From a checkpoint of a small masked image model: 12300 steps.
Rows from block 5 of the encoder, named by matrix and row number. Rows with one number belong to one neuron. Each number is 128 + 32 x the weight over the matrix's rms, rounded and kept within 0 to 255. All counts start at 0. Numbers have three digits each.
# gate: MLP gate (encoder.blocks.5.mlp.gate.weight, 336x128), inputs 0-63
# fc1: MLP up (encoder.blocks.5.mlp.fc1.weight, 336x128), inputs 0-63
# fc2: MLP down (encoder.blocks.5.mlp.fc2.weight, 128x336, transposed), outputs 0-63
gate.120:138131088089171095121109120134157142167131100152123111139137133158094099110135128139082138132122141157138167070201101116164104170139134149071115117096101095137125122112140106173188123152139074
fc1.120:139129131095087121157082162111133128146169139068174148141117120173142063136110126096103185161182136139139147084133140135172101088087155128164104136121179133135110120142155106080102124112090113
fc2.120:140140121142151079118105140144179093205115138173144113097137100158156136126118092132051131083084126108118134155152112096087122178103125145140105140160109092160123110147119120148117205181178078
gate.121:113123153095145191197155097170112148137136081114084155140098111077102088139122101133089112095115111102150129095091113156144112148123191141133118160127083175129139152109132139132078155087072082
fc1.121:089106059153155110131141113117176150106161152103106118130151147104186084061100108167083142139098099115072123123148175094169095115168113108155167183104118161105143069115138109157133065194215137
fc2.121:149097093099143119153223132125118215138139206106143117120077110161040090137121116072119161172056126180084149123189113141065080106131067145125137125049176137137087178119134169108127166098131103
gate.122:070134122183118171147133129137134162121134157104068094122138095094120150132060102167088147148123147072088154156097118106105098151149072132158140102125193135125058104101115077130123080198123122
fc1.122:141143150142151184165131163118145107139124059189139158087128177139108137126146126165077122165128093105129158169136102137167116158114200136122130173054149122128144096185114167132160131149132073
fc2.122:128145108130104153106062071129122132148072081111132149112144032156110105098085130122120160131077067123187134100082163153090113134195108157103098107026162112135129138122147133119151066159172109
gate.123:143143160146144162169131152071151114156118037077137120114104117107098086122161106120085040191146177116079097142118133146091151142098169058134140133120133199157084196090152167073089172101140108
fc1.123:085046098149067141116156137146146138111107166090137136209128100120203134048078103139134146100161186096090140153089067125096144115134119185191118093084122163116111149160102131124102185170107194
fc2.123:103154099118131077131123111087122129130098116132131095161154067089145149153052168135154120147151182110163144134113174136178132104124115044142074107128157060117091124157127072168148050056109109
gate.124:156139178119097106185131108119084101110129171189080180072135211105132150104120097106092036079123141107134182125147145093140086108095064144154177121177117063117075085158180121175138105069143073
fc1.124:095154142174149122138203158058132105130038113130079141152116118107064185095105133181106092102155050134186087167155098133136155210089139147180122124090151024091146091167099133187168111122136120
fc2.124:177125114036189092135134128168154169147157085163107164101182110096115143169120170162076105131163162086110078044093114129124089149113089151121108146116126158120096106103175088150156083083074149
gate.125:153142085137124135081036214095147135182148053183169178147109073158167104131154092100120108155097158116139136106150093119173030084124150111135138156145142183209137134151105133113081147108110078
fc1.125:121116157134066114138146090178092085127086158102185127174109149205131145132105142178226163125127071151115226144127158106097114090153103126121167232140111133101148143096166072069111200137149089
fc2.125:124090122092120101197170091162115135155087093065149095097171163115116093168169062137168195150088127116121119102108146168066161119171098130125102148064152117149141113114148137149152042095092177
gate.126:113147159125167161117102144179071092119097152142161190124076110126124079193162120093115152133120159131090127136119178150109127078148116087153155093119135199144061115158112131072095150093147135
fc1.126:136154129156097109122137110109142136146140096172155127063109142145159083106153071146109150135145153104175100124137173190132121106112138171210176109161174064201173116133085148122115116110080184
fc2.126:123200098115190066175078118144089122146124107160144104076169129081155186121035077151112159142104110089076171137074056135106150089073093075171167145084138107152133168140166116118077089081065094
gate.127:157151146178126151155121144109078081149189126141130112163118144120144122111142104126117114151140079135115119158110182138116138161091156117144133106074116132111049176100154145108114178137165135
fc1.127:203147114135070145144120157083067131150125108090176148162154122129106137094149166142172133123127088192139154135096118137109164167110117089130119090146114136171128179140132157114110168130120169
fc2.127:144135124157093146109112144144148106130149098118145085127097085118134165157096156123143147111146162137097134152150125123138139141098117106153126100127103146099104119117139099109132076103095128
gate.128:056080097128126134157144083149171144089123145157146110159139118113124141146106128136176157163122132090123059122132116143148125121109132145159166120167148181142134136110113110139094168155115160
fc1.128:117121158135117112159058167137139111091142114149154091183090117121160121156124104119098105089160184195138104104133140117140098160131113128138169145140147113093146169151140126168086109178156154
fc2.128:106154120152128154168110158053077158090183116120138119117170125130098104140051065135124124133123100175114136102095160097174080101145094143115183115057144124104124167143138155140142108160147104
gate.129:135140104095116133175113078136112143145116163141112148139137112121070119118097153108095118107116076116152148124130110126134108122167089159101119170133146155158104095160135119148138109139161152
fc1.129:192104075080126074155133106158112132165089133133120117088137074133107135099115120153150140114135136151155162092114169073148093127171124107052122126120150179165114154132144076133108159157164114
fc2.129:139107132127111132114115154148117131122130083133173114123128123164143155162147128083133127097163134158115155105150139134139137100136103143085147132126098105131131151180143137107094087071102106
gate.130:147108089095144105142068144079115124117173119124096115138163128138123116143111114160133164150154143073148145121142189178123080162129137105149150120141151175166088110103129114121158123106086124
fc1.130:075093082151136147165164109146143139204155163138121126150149124168117110090119103076104112106137090126063051092176102102121109134072148104110108133182123149149121158139137121089162080110136086
fc2.130:149101116177186105101116142133094177031100071130112097222129126132153148138163088181172113141137086058122098178128130129113116149165097119162089113188143137098160122102125114099126133158195130
gate.131:093091163131127120145094130138205121128118091099091095071144134117153088083073139122092103122109172154094046100122140117129147143150174081116170037216085122143127166126072161136159126123095125
fc1.131:117121124102118112153104092094136110078130127100114101143140110144170154138069171051115152117123127105122139144129221156172122091104129135146168122174106105181189135151125187155128100166161124
fc2.131:053145148151160184119192152103109139152125142145153107137112109136072121109178124162148107155136122101142146143104096113038130129109129070117106110165114143115128138155140125049142145095111115
gate.132:179112104129141106142095095081197134121118194103135121062128140122114103161150162150162129147120111160168105138126165137131190109103110128109102126151090078077152099157146160127155092104082100
fc1.132:131143166107121147106116170089102129100118078101133110124117117095161132112147141119091166134090137157134111065158057151120149152170193156134102113143152137200141135148157097098121126189177154
fc2.132:135120131138119127155164155142093075151092107078131137166141115141138141132162107101158159101154150054153076181109121131067113168128071127132149088130115122163119122149123125113141174157130084
gate.133:058144139181123108075130065222117127182139185134114104119171099069088200103095134089130147067130121109091148169162059075150170166134173161110116066197101134122159120073117097135112162161146210
fc1.133:074088167135092069113136116132092060113120108119069104099088127103141132147136123068147081092142202147124116111137120146114115115136064153121057133100117169154109167045138151110093147199125162
fc2.133:122129096112133136184107123068136130110138102119145131143113118143162107098111101163114138121140122150112169054156117112193116144140138099107131141077120124124123136167127196178149124121142089
gate.134:145137103096107151099180145144071093146075157126114161099159164137136163130147148049072115138114108127153145173167089077125115140067148164110120132085154156151146111139131157142151133152144161
fc1.134:142115097182087134086089138081123154148191156096189133138168111118120134141147148198120104151128131109097127156104131125148170100101130132145127070166119132110088171120143073141098108128018136
fc2.134:143098116140126086136085167084133116124167111127151186087105132051129072118123136141123114165095132081112123115026124126093180097157074141149187137102102116145078127104104168143163154151150096
gate.135:148162137145136144172167207166130120135120087116113146134122076135102126107089130110177114200077175150131121148049164110083110170197056127106088106099139117141133113157104167128090148161080161
fc1.135:136123085193139100154115110102100144108174178121106134093152159123105155066164091176149127180102075186157193146166160174083106153118163163112152160107080104139114099093110078131185088166141135
fc2.135:124182166115167175127139132150094142089173135179089160085146118095102144103110109091125098138103179072163129111151110130114120151157118135130173121138071089112178152157176129094144110095101140
gate.136:164115132159094138140144162148168112122135140151151167169115137175124047139142119140114103113145130124147107174134133016147140136177140133160133147143063130111156164109145136119144107090120146
fc1.136:126106130150084074159201113096194151204177110126127090154167169126138142093138120141152099137134141139182117116186109159156128202125199161097102147158124129141149120137120135170146202127109144
fc2.136:071126130102185143124110166113142098054170180152136166113097093118111149162158124139166165146140091124103179140245119141125102102144072147158112117113094170100090154157176151095168109169096113
gate.137:051095125140106198159173141159136146080165127130149167106130175128080164121149145088156146144123080110046077161107128102167134133085211139186141145070105160171087126162122135104095169100153109
fc1.137:117122168083150134137140067155138172130096161143136117111153191160161180119100094037139131101166086123167102174183119107134083138100167145074152134122132130126178046109111091102135084165150124
fc2.137:127122112154137166106139152157140165124171128143167126122150110198102137083123125159090143135038113100089122113117110119084112141120140153174098111148131158154120119164152173132075139135162169
gate.138:118157159125137113154112094130186209098133180087111085136170178105177115132097155185154093141122071065160136173145110127131132122098195060068092149141111120144110145129153070114213052060138121
fc1.138:068145104176086172139145158086102142075114144127144130096080112123108109091166137148166111107107115151076142151122171108149149173094087126175177117087127114133099163194156117182114144156130109
fc2.138:143175138120128138114112177078130178130195080150158102106167119105065121143158123110100083166098122113117094106058130123091182085143098119127165107142102105182064211132125205123169129061174126
gate.139:117043130132074149131143127117090156139186078093181120075092101111066116127100079143137113141127203049066066096107102143116092133137128145185148099113082134172113093126101179112142107253141099
fc1.139:126097068088195089126163114155181134134146189126139139122188145136159137114126109129139112115132153111140147117173097149169143122147170158082086140157105146085196131127106109102102087113121124
fc2.139:110121187130063158140135150136112134152150044136126082132089135081068155126136126088095144159169142117083085130134127116104077154107160103208141116055146142138088128166125121133146143163134144
gate.140:160171196118076101077136092163107140125143151134152167117102182134116203147158134094125127153129080086116121205104119108116143105103118160139163126142136132133125080098139123133137153139106141
fc1.140:085082135172140141168135133112133131117175108137112110135116123099128123127139133153094114118144128122068150101159168128195113123104132110157147140094080090100127157163145117162094106138179133
fc2.140:128120127113150103106116084143182140125078121193122119124092146110136125183106179117155109159125131099120102176100094154095150083120137130120115180195086097127123117106063077076151116106098142
gate.141:155107077058064141091115140136129114175171097132160120127153087098136091143113108098106088114135136124122117116131086098128139125073129190091128100145179131145157130153145135135076141134178160
fc1.141:114134152133120091183156127103088138147106149102153117120119149111097120123090165159130150095155122130115159090172136120129063099189102079141189153148123169126140118082130095123158136110132142
fc2.141:141135140093103179141151129120101164128146132156070109131183133097155168118123101172078116113183121088148099112148175141166121147136104152127165104099051112099191130124135160164104044094108186
gate.142:151088131170069106151184147131192160147125092152107090176182136147101194135151125140089107237107110136145127141113079138152163144070216155176122130071059095089242116106166146156117131139121114
fc1.142:149134137105093053106154097145152174132133126121120140137099131085108157131133190181147103131129103194134201165128140182138159130084087121143091105129138104115182151148137117131121057179144045
fc2.142:115095115168177122116125134149102142121118111132110139153140179150126128133124152122089113112191147126108169139146122118107155134147134079143122081057151103089190151161200150104092080115167107
gate.143:146156153096133079085150167129088122123108160129162112105122156138133138092180135126100081149186130187146170157164170122107075108137144132171144150094113171131067134114103079107131130079109000
fc1.143:095144142153197121152120127158085074083127160119137137051142139143108123149176158122124111172099125140122154143145167171125147121111127063149081105148142111080109071089143145081144130166159154
fc2.143:181109117092114135105123172130125131098179116115140045123185099160161133111110169123133085147133077170172162119105118115117103167089113130107143068155146177136136134032162055182075128157179117
gate.144:218206118044136141088149092117110159101115127139136159113130134185080094131136119152112136125173042113228164126154102092141094139145133124074102162133185119167147139118096160184163157091100071
fc1.144:092068148141149083143150086149157148162065150113122132141081113136210188134062149131143096145081088111135046112118154101097136141139160133124123099109124117157156188138118139132105128134088189
fc2.144:152160122125054205126062154130119097137088065117127091109174118122053118132127135137086135167173152121151200112159179164144126109119059137165162146165151085114131106152128099151109111126110073
gate.145:125111122132109152160111176153081164106126113162111134170176127134073144140176071087098134065171176200098110073121050147139124143155137173150045124142094146115115109130117107111126105116142156
fc1.145:180162105123189161126182133096139118097102143148112105132093113094086096120139177162119172158146132136123105112113118123089113112140087141104195129123146211083129052123119147129055123141094090
fc2.145:108117171166112147091208129144126096083133105112131219119060153085100156201138143115140111107132128122130154176108166129099088120140112134103171088126213120145142106186170082084182065125123130
gate.146:152104157135134094122115141173097120142111138179148114139100140071123137162146152118085123116160140140103149142130133143128150093122128155179137102145130127116112111124191084117118162171113126
fc1.146:128151116101144102108091140116117126112114122135156071116141093106149123140151164131121132147167115165146146112100164160060172109154102124139109132130167145104144187179135111135119140118154107
fc2.146:105139145071076180135114145140109034089183104126141101126118160158200173090122091132207085144130109142181164143216098101157134145085108145134131119120172141067125162169174142075130109078081121
gate.147:167201148130134119026133127125086144118129163132139142157149107120123136109111155081102144137103096105163110195063090105108134080162153143122087123139163112162090103116096089157164112134109151
fc1.147:043103133125163113165114146178129143047031195248075128183132153116095177161103153158099121112110157130148136134168111098120106151164122136100128129135132087054096119136115097186111115154058112
fc2.147:119124168072162128098133147171127106110144112144079049077126139121162177116148158162113097139150185111161094165165138113113117155068122092131157126208127093148064154116156101097109143083169130
gate.148:135096106132132204123125113129101159126116062137127117183166056128144129101172128120144103186070162145082081096108102138111145117114099102105144133143085143134098163151132178193120138130099166
fc1.148:165107102137097150120143125081114140109180086158138133128169110123182126091113078202131130158145137108159188111140135101121155114125104167121146140134124137117117159147145146178115123126132116
fc2.148:103182126149159138143164141190138154118110211188113111103081165159080150194101093108094134149123090195122130182122129115174120128092172135114164111133145107144128108160152153076141120121109172
gate.149:137096042082098120189174131173132151160124174156197070102168097155102139147090151140141118136111102103155129103162101108139082142116079156103203064188110086183109141202135145152135174103168146
fc1.149:121130155153138128140121159111104110086085126130117141111101159164125120218176134146127170100137169165150140147132108219113188163141135132123104117125091158067163139124138080089144100124099149
fc2.149:115145178100124107135138131115140118161142087097098132113116141076093134139131162117161106183094141082130125173107113118159120092076116102128146149137093127168134099053114104124154152139134148
gate.150:106083120196079159142162140134065150115147114126131113184112120139094165160123118112142086114100208146046052137091107118143157090105150128208136112128055112138066099088157117099118128164191191
fc1.150:132152106146134127056111153090075108107114111118106119103131060107126123148138175139085100168127198133114137162097099188106151107100116130153118075087111086164057156050137135141133134149146124
fc2.150:104131098166161142148143105129125151117095144116154109175114123168162170133085144105195141118134181138111159138179159149126121134151141130152097124120199145100160123142125111086121069117119110